From a checkpoint of a small model that predicts nearness at each pixel.
Model: 4.9M parameters, 64-pixel images, arch unet, norm batchnorm, activation silu, widths [64, 128, 256, 256].
Data: 195000 training examples, 12.1 epochs.
Rows from block 2 of a small model that predicts nearness at each pixel, named by matrix and row number. Each number is 128 + 32 x the weight over its row's rms, rounded and kept within 0 to 255. All counts start at 0. Numbers have three digits each.
After each channel's rows are labels from the 100 images, of 14976, where the channel reaches its highest value: "peak at" is the part of the image that holds the peak; "strongest on" is what is common among them. Only what is clearly more common there than usual is listed. The data: renderings of 100 made-up gadgets, each built of a few solids, in any pose.
# conv: 3x3 conv (model.enc.2.0.conv.weight, 256x256x3x3, each kernel summed), inputs 86-171

conv.192:165147105189106121104066114137128143156045107055117127101165111124148149113165110108065108154072118086126086123139110075158103128150150096138147132115148106201181160157124174124126135223131100122142114120129087152130100126127135147081112169174127141121077122
peak at: centre
strongest on: metallic

conv.132:111136155115173131123144126190164064104155145101210125104147148133083096130130133087110113063107145156082149176178126159127127165131148150144176134108123139146104165158209101182061068129112135147163162088140078124132135108128067131040135103180156113115143140
peak at: middle left
strongest on: has a torus

conv.41:158176113164165111129168174140152102102087128163087163131067132123090158155140077095154131183147147105140157114148186090193156117097093152119165112096209120129133117146125159134202183164171184169115103179116149138119114163125111010127057115041131166093145046
peak at: bottom centre
strongest on: has a torus

conv.136:113087113166072169092151122156157153166103125104100102156215108093142127138120122132121122113145160138103165087142182139152139101091149142150111044081145143105167226128108113102127144139168150140139095119138140134059132107116139078177142162160114121132144200
peak at: middle left
strongest on: metallic

conv.130:153119125176074094171132060143128182062128140110140154143114082154120087091114096097114113147129164092099084156105149151130151087154144126121077070129168084151157150152144147138095140088120117169101122128144147101107157114092148147099104103161188159155125108
peak at: top centre; centre
strongest on: has a torus

conv.71:127123164111161089078173123150140133131137130134146223167104170147205112152131115114176108140135106141189097140151070083102138143149086164109107134108115138135139149083151077121157084131122176143103142108136108138141109128096138140141134129073194146141095105
peak at: centre; middle left
strongest on: metallic; white

conv.210:102115132119108142134106084127113132104092057132135164122126099116150089158127177084090144105121132192058090108176130068168093166197135176160135119156145131191126179142144142169091091117172157101172137161137105111063200096087072091126091135115141158098136110
peak at: middle right
strongest on: has a torus; metallic

conv.40:102068064132155063187163087192122088073151086121207166165114092135116141137097140097135143089123153107146149099158134117094175104174127135162174120119106127113187180163078107142127091144147157132080084144156142152076101099205105151110166178130129113168090086
peak at: middle right; centre
strongest on: metallic

conv.6:097159125124197132129138128162115148084120100155070210106139185145181187103164117163146121151151199133141096097118078150075110124086095157137076115133101118152125118129121093049197107132062129117102095181130160134107152135117127109148147143051136165131118108
peak at: bottom centre
strongest on: white

conv.191:179125110176107138116111162179163139144137144112142149196095047149068110191116082115135113149164140070064090136054167140137195131129183149189109134099090140138101143086128094119070114086113179123152109152057078125075136111121122093083129115116137112131118148
peak at: middle right; top right
strongest on: has a torus

conv.57:136140102123100101093106137138151117121151146148091163151124129196140106146080083140077124137091145106111128091085108114079193152131157140110167091109136149152167226140117122176141146180107080160075009192141123183111106161167143158051091106178081110104099107
peak at: centre
strongest on: has a torus

conv.178:046115133154155115126199145070153095090171157144117109180137085122145080199092128070146147135097153138105139134124190144098110097095079180112116090142129156157114144148104149104102112093175136118077142126093150132097140135101131100072176141115117111113142137
peak at: centre
strongest on: has a torus

conv.146:100127091115057030140179139153166140121142084143133178190118070128153135112081114106109157065174175120128093160116189114101184149137065144127197148069080158153147123079094139113118143080152150114086131129107172106147183119170140111136145139143152114179127122
peak at: middle right
strongest on: has a torus

conv.153:090158042148150163135144119101105098081128077067159176195135105214123071112160110094044159076065122044122083134126130166114107124178171087098117177110127191176177134041106163156110092212154159151129134119161108083116104067105158134104102099130127146113151125
peak at: centre; middle left
strongest on: has a torus

conv.45:112113188128185106209187079094196149170092133105061134141084173107087112136135170136103133100175118144139131105158123152110097064178147134080143135155150121141151172188127137138109077127147138130157097121122107151118116154113090119118128120161115116109199150
peak at: bottom left; bottom centre
strongest on: red

conv.227:177135082142117151142131101146106190151147150143168104121081091169096083165112123145175203086120106099125117169079148106117164134129091120092093208109116182136080080171131166154159169162174138158206144092110106199141122119181155146095174128163083156165089079
peak at: middle right
strongest on: matte; red

conv.63:158144138085118193163108135059088130131094156148121175079101150178166080147157126142104111100149070102107144137104170133065095144115079158171071222104147139111156179103116119134063073145097125110100136083134142135193158055165135173106184140135101096129149112
peak at: centre
strongest on: has a torus

conv.167:148164162119163134080118158074186137138083119175100183187128162186119125170126133144150170079149170202103138151066134083112083082121168130191105089172157204122116155134177112145127100139135142135203074134202061185141061150114151114162109143176151172118132091
peak at: bottom centre
strongest on: has a torus

conv.81:130160137123111175127132156150133172097129131075096114109133107069168074130136127105114158150141149111178107099121176117102176087100144186151116138126095169125149160134115128123083112063201129156112076086110174142119160123149157111072094138096083156148110107
peak at: centre
strongest on: has a torus

conv.2:170104109118076114166161129091169132146164118144081091131108143113143173138163138102150151097116073127111168136100167096117187145144149099113108067142118114132151119122090152120115063118058151176105086129133089121162131082068146116110164114093135145111074117
peak at: top centre
strongest on: red

conv.121:120106194136085145141118152172090066167094135119094177165204079117061086147099090128095153081135130069094228164171153144106127162128117153163175082073120174131147114111130165169101134171191100137169109117145137108119108059122093138115143144105163113169159110
peak at: centre
strongest on: metallic

conv.103:125110165170109094134151106125196142156130146130122112136152092129137125155090083126113120110152135109125126092131132103087146103102123079184061134116162154128135165162195186112115103087122127130105090144068094166129119107147122169087063168126100146157131113
peak at: bottom centre
strongest on: has a torus

conv.78:189137114137151117122204147152158089116143136168134067177163156154143146138119175092139117130126157139119135129078134112057102063129121145094134117085147134126147179145157127115126197148099156157170183125110118144099085133152130137093111062082159161167095139
peak at: bottom centre
strongest on: has a torus

conv.222:101089039068154077113110081158126140132121101091094127146124112092138168136167109094134155166070085157166119168111197116190176173100136126121136136146120176131141148135140124129107188107071122186158095168092163127075082100144126098122089162076089103123190148
peak at: centre
strongest on: has a torus

conv.139:120156127175097079166164126115152106161102152100126176114119126141156192103107137152152155130200151151072157142118097163093153112126129118106139074090114131142093163189079065163163109096133155134121100160169111169094110170156119156118148117096072086108138133
peak at: bottom centre
strongest on: white